python train.py --dataset="views of escape-time and Newton fractals" --crop_scale_min=1 --translate=0.12 --method="mae" --mask_ratio=0.6 --encoder_norm_position="pre" --encoder_fused_qkv=false --encoder_moe="top_k" --encoder_num_experts=8 --encoder_shared_expert=false --decoder_width=128 --orthogonalizer="newton_schulz_5" --final_lr_fraction=0 --warmup_steps=1300
Rows from block 0 of the decoder, named by matrix and row number. Rows with one number belong to one attention dimension. Each number is 128 + 32 x the weight over its row's rms, rounded and kept within 0 to 255. All counts start at 0. Numbers have three digits each. After the name is the row's rms in percent of the matrix's.
# q: attention query (decoder.0.attn.q.weight, 128x128), inputs 0-127
# k: attention key (decoder.0.attn.k.weight, 128x128), inputs 0-127
q.10 104:128128141116102128128128128128147128112128255132128134128128128134100128128188133128128128173171086128128128128128132131067189128093144128128128128128128128180118128150079099128128128128093128168128128059128128128128128048128186139128106128128127128128128098172128128111111103178146124117245128128070082128126128192128127128207183117128097128188116071194113106128128221124128157106128
k.10 098:128128132128128128128128128071152128179128128127112128150087066113128096128128121128174128087128164128152133128128114142128096071124128139128172067206144153076149076074128128128153147155081078150128128128128201128128128108128128160135180128128146128106128128128129128152128128128128047043128095080091128128128237092128129128061142163128148105142128128028128211106159047190128128128128
q.11 087:128116172138144128128138084128128128128113128139128128174134128128153090110109049128128098128128130039080127127128128128128128139192128129128150128128121121182128128108128128021128128120128128149128255206128128091128128128160128167129128128118128128128111137128212128142128134197125128061163051128128128128093130128087133128110083186128135098108128128091128135175128128117125046140121
k.11 078:101128128128128128128128128128128128126128241128120124117128128128128128046128114128128128128082128128128097120128115238123128128128121193112132128125128166128128128156165000095128128080128166128128128128128128128093128128128208140128070126128128128137128128128152105128128128115115189128133135125120111097240070128041116128150192145142128185210136128128129128128078175128128114091128
q.12 078:128124148128076128127089156115128125128128070128170128128071128128058044128137128108128117128157171128148162128134128128029125128034128128128128128087056111128128104102105148132116124128103159158128130128128132128155131047175128196252160128114128136209128128133128128128130115149147128128067122158128132130128058128169128140128202128128049107167128128145128152137128107128128194128111
k.12 071:154128095100128112126128128128127128123128108128234161064128064128128053128128128128128128128128128128128150134128153128170155099128082046181122128044128084176128128166128136172086128128094128134120128148128128135168128163128128128109136051154107128128062113128090128124128119128128132138097126080128128128130128128110192128128250088128156128186090177128141118068088173128232128128128
q.13 105:082128128189205138128128142128072140128138097128128141128128137058148128128089094117128128128119136128128008115128105038128130128128128129128128128128156128128128135128128128128138128128138128179128128133190171153137128128083179128128128099163188128184105117128234080180128128128111181144092080128066128118237128128128217110107114128133128128128091136128128129116033125123137128128115
k.13 114:128114128160128153128135127128128143162128128116105128122158128128128082128128128130128145128080128128128128128128096128128086128128112111128100142108128140128128128128128154128058128128113110176130098128135128128145128111128149101072128106128160162158140153214131128112218128117128110128095128142128128128171006128128128128128152190127128128255166128128128128138087255128128113126184
q.14 102:128176197128116128128128128128128128128128128130128128128128128255128138111092128128126128122060196128139128138128106183128183092128128165108129216128153128128128116128158128128128128128128085128167171138155150128099078128128128135087128122096081128053128209128081139085128186128128129049074109125128142204128128128128082105142128128128096085139157051151143085141178105109183128128128
k.14 117:130117128128126128128128128128105157053181128128128135207085096188170190045128128132185131143136128128128130127129132128128128141128126128128128076160100128093088128128038085102165128128123134129128166172128128123128128118077104186145128128128116111114122128128195198057128128128128207128128128129157128128053146115128117128128128128131119082000108128144068128170096128112093167179128
q.15 117:250128087128128128128131128128128155128115128165147128128144072097128128083128128145128128128087159128128131130127128128128128116128128126128128128039146128128128167128128128128128127128128232138128023128146128128128128123144099119128128097128128084128107128148128168128128128128094059113168128003017064067128084134053128161226128128154132128128112128161128128128128128128128128128128
k.15 126:128128185128128128128128128141208125179176164128062094157133113118135128097091128128128107107163128103121128128145128001128125133128114167128128170128128128134128128128128128141164187172133031128044125146128134128128128101128128128128243177181128139128128188128128128128128156128143100100211128042128128128128128128128091122087128128128128111122128108078160236144128128128114128128141
q.16 057:128044128118128128128128128128128128128142128128128041128177128229128128128128128189128128128128128154128128109128128142128128128128128128208176128128128128128128128132121128128128159128128128234016128191246128173128128128104055098147128128128128128128128128171128089128128128174128128163206128003128128128128152087128172128128096097147128085128128128128128128128128128128091128128128
k.16 047:128035128128128128128119128128122128128128128128200128128128128128128128090128128140128128128128202128067128128157125128071216128128128128122128128128128128128128128128128128128128128193128128128128128128128128128128155128203128111128128128128149142128128128128050128128128128096158128128255128128069128128128128137128128050128119128128128054128215128128128128255128128128128128127128
q.17 178:083128121128136153128140128166126121151117130128146128120123128141128128128128160124128131096116146102128084128107128070128075043108155128160128128166084166123053128063121113128145128153146132128205154134055043103128112128128128128128168198119128122152190128117132117143112128128206128129054128234235184166145190111172128097128111107086126128107128132069080128128106128128150128112119
k.17 169:112128128113128128128137128144128151128063077129124169128119194128128128128137197185083146128116128128117103128106128128146128128128128128153128128112103180145124152128064134113046058039066128195191128144128113128115128120128128087120113139108072128109128044128176134128169128064081128128128128176176146128137070185128182136128140100137097128135102128186167118029119092126137203128128
q.18 119:128168128101128128128128128128128128128106060128047128128162128128128128128128118114128128118128041124128128130120128155115128205069117128088021166128135128128131152176173128165128128128128121021128128049128128117153128133128128123060128128128147033059086089128095128078128134126126128174128164128147132128109128128161163128128126127128197240157121128128128120128191128128128128128186
k.18 117:177161128128128106128091128128161128128079079128142128132147128077128128141128043128151128128114066121128128128139128128128128177128128162128092175138113128128128128112156128180181128128128128066127135123128128128188048128150245116128128128128131128128079140128128128163143166125077188187116078157144128128128151101128128128085060128128130105120128186128209128160248074128128052159117
q.19 096:121136102114128128124128128128069128128128245152128128181128128128128211128128198128123118128133128135128113128128110128128140199157128125063128124128128128162128128111063128128128128128128115102125086128128063051128128128116163128128128128128128128129128108130079076187128128097128128128128128221128128128128138128128219128183067128128126199188058128128132197128054128129146034128128
k.19 091:125133118140128128128128170128146128126101128128011128083135208128128038229128147128041175128128128144157128143128128128128025128128128074080146196093128128128130128128128128130128128128128020086128204137160085128128128128128039128128154128128128124128128128128128110128114128157118080128114128162175150128156128128139128143030105128128128128128128128095128128095128120128128128128173
q.20 055:128128128128169128128128128128128128128128123170113128139128029128128126069122102128145128138128132128128130128128107118128074128132174128249162128152187137128145191128128128150128126059196128172024044128128128128128128128128209146135085019177128128098128128128128128128107128122128072128241128128062128128128107117122128101128121059128128128128128128125128105128085142128128128128128
k.20 051:081117128132103128128128128128128128128128128121128128128123128106173076128128058128148128050128128128128128128128116051051113128128128128146128128221128255080128113128203128128128128128178128179076128081128128128128128128128128134128144128128195159128127097110128129161128128136128079128214128094128128089128203128128111128182128128128141128223128091128028128128184128081128128128128
q.21 074:123119128128129128128092128128092128129128117131205128128128128139114128090079041143128128055128255167128167128128111128128085190062181128033134103128112067128128128128128237128128128224128128128153128110128128128128128128128128128125128128118128128051148128128161128128128116136128107128092128102128113128108128128128128128119133128128055228164159130139128089179128128128156107128135
k.21 085:108137096128123101128128158128128128128059146128120196128177099128128143119128128128067128128188109128127149128128128128128127128128125099237128077128152128128110255166128154167128101094129109131110162135128123128208158104011141128058097134128196128128128066128088128128184128198128133116147128128062128128128104128073128128103128160128128198128128125128128128079120128128128128100136
q.22 102:183105128127129159128128180128158212128127128124128147077128152099128065128165151128128198078153099128103083128128128128152128128128110048128128192132096110196097128154108099128146128128100128128154173105185128120128128114167131063128218128128128098128128184116046128150091158177146128128128119159128144128073128128128115089128167159217080215145130146145128083128095146125136086128073
k.22 101:176111142119128128128128128128128136128100128128120211128128147128128128128128139158128144114128099128128128132127117205246099128133105128130128128000128106128128128128128107128128151112117064128103128106096154132147128133126163128128034125128128128128128137128114128190125128104128128128152128128119128142128087136128128162128160128100128128128188128128255112081128174128122023148128
q.23 073:118109128149129088128128120128100128160128198116154128128128043128128179128123076104170128128128128115126123128128047128128128128070128190177128095058128128131163111128084128163128128138086083128096128179128127123205128034066160121155128128128145222065116128133128128128078142171163105128201118128078123128142128128128194134128168058128128045142128128137142094114128128128174088128128
k.23 075:131128093128128128128116101128128186191142229128143128084128109128114128128224128073128128129046163121128128128122133128128137128128128054128127127192197174128128128134198098128128128128128206128115142128164128128128135128005128128101128106128128229128120114149128128128155128199140143128128107121128125125128128128100128134203190174128096115128187128121093148105063128128128128107140
q.24 087:085128128128128128128128128108065085166082093141128128128128127128128132123128128130154088128128111128128215133214128112118141128196128128128164155128128070128128120083124014128111149112128131158188160128093128100128132128128103128128128205128122101128154148128124128122190128118163145128128116220128172148128147126128128125172128129128136006128072128123079128128144055222121150187128
k.24 102:128128128128128138128128090163138074153185128134128128119128163179143122128128233194142093156131128198144128140128141140128151128132128136128128128122128128128129128128089128128128128093128147143128128125099114128128128163130099128128168142087056128113155150128196134035128128128100207128104128128223169155105128136161067128128188097092086128129128128115047122170147156125128255128128
q.25 096:097128104126127169130128128162128128128128088106119128164128128078128128167128140109163162142153128128128072139106122066207128107156160128017128128079128128112133140106117199128156128103185113092221128207105128135128129128180042117128128128128128082128082107181128128131126128128031128128112128175219175180188128077128092126114128128060107128099133128130136140128128128107116120135128
k.25 096:131128157128148129128141128190138128127070128071155156130140183142128120116115160128050128128100107128090128130129163181128109128126128137128128096004111068163209128128156127128117128128162167142153128128058128128128128126128128177095128128157128049193128018128125133125169128117053128149128128184128128128195075184128171164147128128105143116128128128128177057103092128144128128128133
q.26 112:128128144118128081128128128128128130128128157128097129062128147128169126128133068128128089128128111128128237128136121128002128128022128173128128177128130152128128128128128066133152128098073128061117128128124105128204092128128089128128128128133128132128107128128096174128159128128155160128000137157128128128160051128133119177128146128112128128175105128128159118128211128135128128128128
k.26 140:152164146104128128128140128128128154161118175128128128118143128142126128099149104075117128128128128133177128128152125095128077128070065123133138128109128033128101115128125128128140128128095160120128128128128128128128128128020128112139146048151178157094023128128139132128128128148130190128000033128128128128172082128128185128193176125120128087120162128154196128109128091133128128121081
q.27 068:128094128128128128128128112128128128128128255128128128128128128135230128129126128128131128128128116128182128132128116143128186128095128255071128128086128128128128089128028128056128130140128153133139128141128128128128128128128159151128128128162128202128128182128128128138129128128213128128128128128128124128222128128128128065128169128128133104128067071128169178128128128128210128128128
k.27 069:096128139149128128128128128128128128128196162128108128128128146214128128123128128128114103207128126120128128127128128128128128117128128128128128128013095128115128128149011128115085122137103128100128128213144128127128183000128056128128128209128128163109119128128128164079128128128128128128128099128180128128042128128176184128128128197128128128055128128128123128117127183128128128128130
q.28 143:122128128166128128128128128128128156128128076128186128128128128138128128128140062128128128128165128128128128094095187065128066128209128128128128128128132079128128128128128135128128128143128155128128128128128128155128149128128066128128128128097128128128128142168128098128108128128128247128125128128101128128128255128128094128128189255128128128105128128091114139184128000152141078146128
k.28 150:101128153128110147128128128128187080136128128128140128074181114128128228122128113128058128128095128102128128128128100175169128128128128090128128128115095184128128128128128115128128130128128128184128096128094128128192128128128128042128074128128128157169177128096129147128128128074015116128171128127128128128130000217128108128128090128128128128148128115128128128122128252128128128128128
q.29 106:128128128128138128128128106140128128128128156126040128116128128113077128097057121128128128128127128093128111127128115113128073128128128128157128128128128000128128143128128128189128144128110128128103128128128204128128128202128128143128045128101128128128103074128128128128127122128000128128128128000051128128128103128128128108128049131128128109128128128201128059128128144128128128144128
k.29 102:114128073128128128128111049128128128189128128103128128128128128000172128128128128039128174128128128128128128128128120036128096036128128128128128128128128128128128128122058186042128128177128116121128125118153128128128128179128128128128128128128128128128128128222120063129142190128128112128098128124128120085128128128128128177128128128128128112128128128128128128232128209128128128128128
q.30 087:128128140172130128128128136120128128124117128127128128119077128239128034166128128125116102061128125128128104123124128128128149040071128128175128128128128128157066104133255154042128174143164128118104125074189127149128132128128128173128128128128128113128128149067128128128042163128150159128128128128128128128135128128130068128102123128128128128128128128068085115128128128113181226139164
k.30 105:134098128128128128128128055128153128113198128128180121128077128107182192128150128143128128128188096128113128128115039142150128128125144128184092065179128128079140128110000136113128134143083143128138115128128128138128128128128159128175114128109128068071090183128168148076125128085128178141128119125128128128003128128128155128128105126118133129128062116128112114147106128128128128184093
q.31 055:128128128128128128128128128128253125106128128128128128128128128128128128128069147128128128128128111128128128128128128200128103128128128128073128128128128128128128128128128213131124128128085128128128056128128128128128128128128128108126128063128147128128131128221128128128254128128128128121091128186216128128128128128189128122128128079128123128128157128152128148128000128128128030128128
k.31 062:128148128143128128128128128093128128128101128128128128128088128128128128128128031128128240146128128128163128128128128128128016128127128128128128128128128128128128128128128128128128128128128128128114128128128128128128128128128128128128128128128224128128128073128128092128128088147228128128104128128128128128255128128128128083234128128141110128128210137128128128128117128142205068111128
q.32 015:128128128122128128128089128072128128128128201128128098128128128128139128128165128128128128128128128128128255128128128194178128128128128170128128128128128134128128128128128175128128128128117128128128128128128128128128128128128118128128076161128062128128128128050128128128122112128179128128000128128128128128128128128128128128128128125128128128128143136107128128198128128128117128130128
k.32 014:161128146128128128128128128128128128099128128128128128142128128132128128128128130128128128128255128128251255128128128128128128128128128128128128128128126128128128128128073128087128128128128128097158204143106128128130120128128000130128128128132128128128128128072128129128047128128128128128055087129128146128128128149128152128103128128128128128128097128128099128128128128128128165128114
q.33 073:130178150205128066128124128093128128135128153128128128076001128159128072108128128128168128128109128128128128128128120128128090107128118128128128128168128169128110128128172128200180128128128119128128128128128128128062128112207027153128128078128144128128128128110128128104113128128208132128128144060128102128128211204160128076049110209130169128140175128128128100128169128128128172128128
k.33 105:128128134128128128128128128128134206128190101128128095128076066128128201086105172128239106127128123138126130128128116166151128128106081158143128074194128128085121128128038128107128129135098114128106128136128161125128128065144165128178120128164128128128125146128128145128082125128128171128143102121128131141000158128109127164107114076128117112128008203139079128128128120153139146128117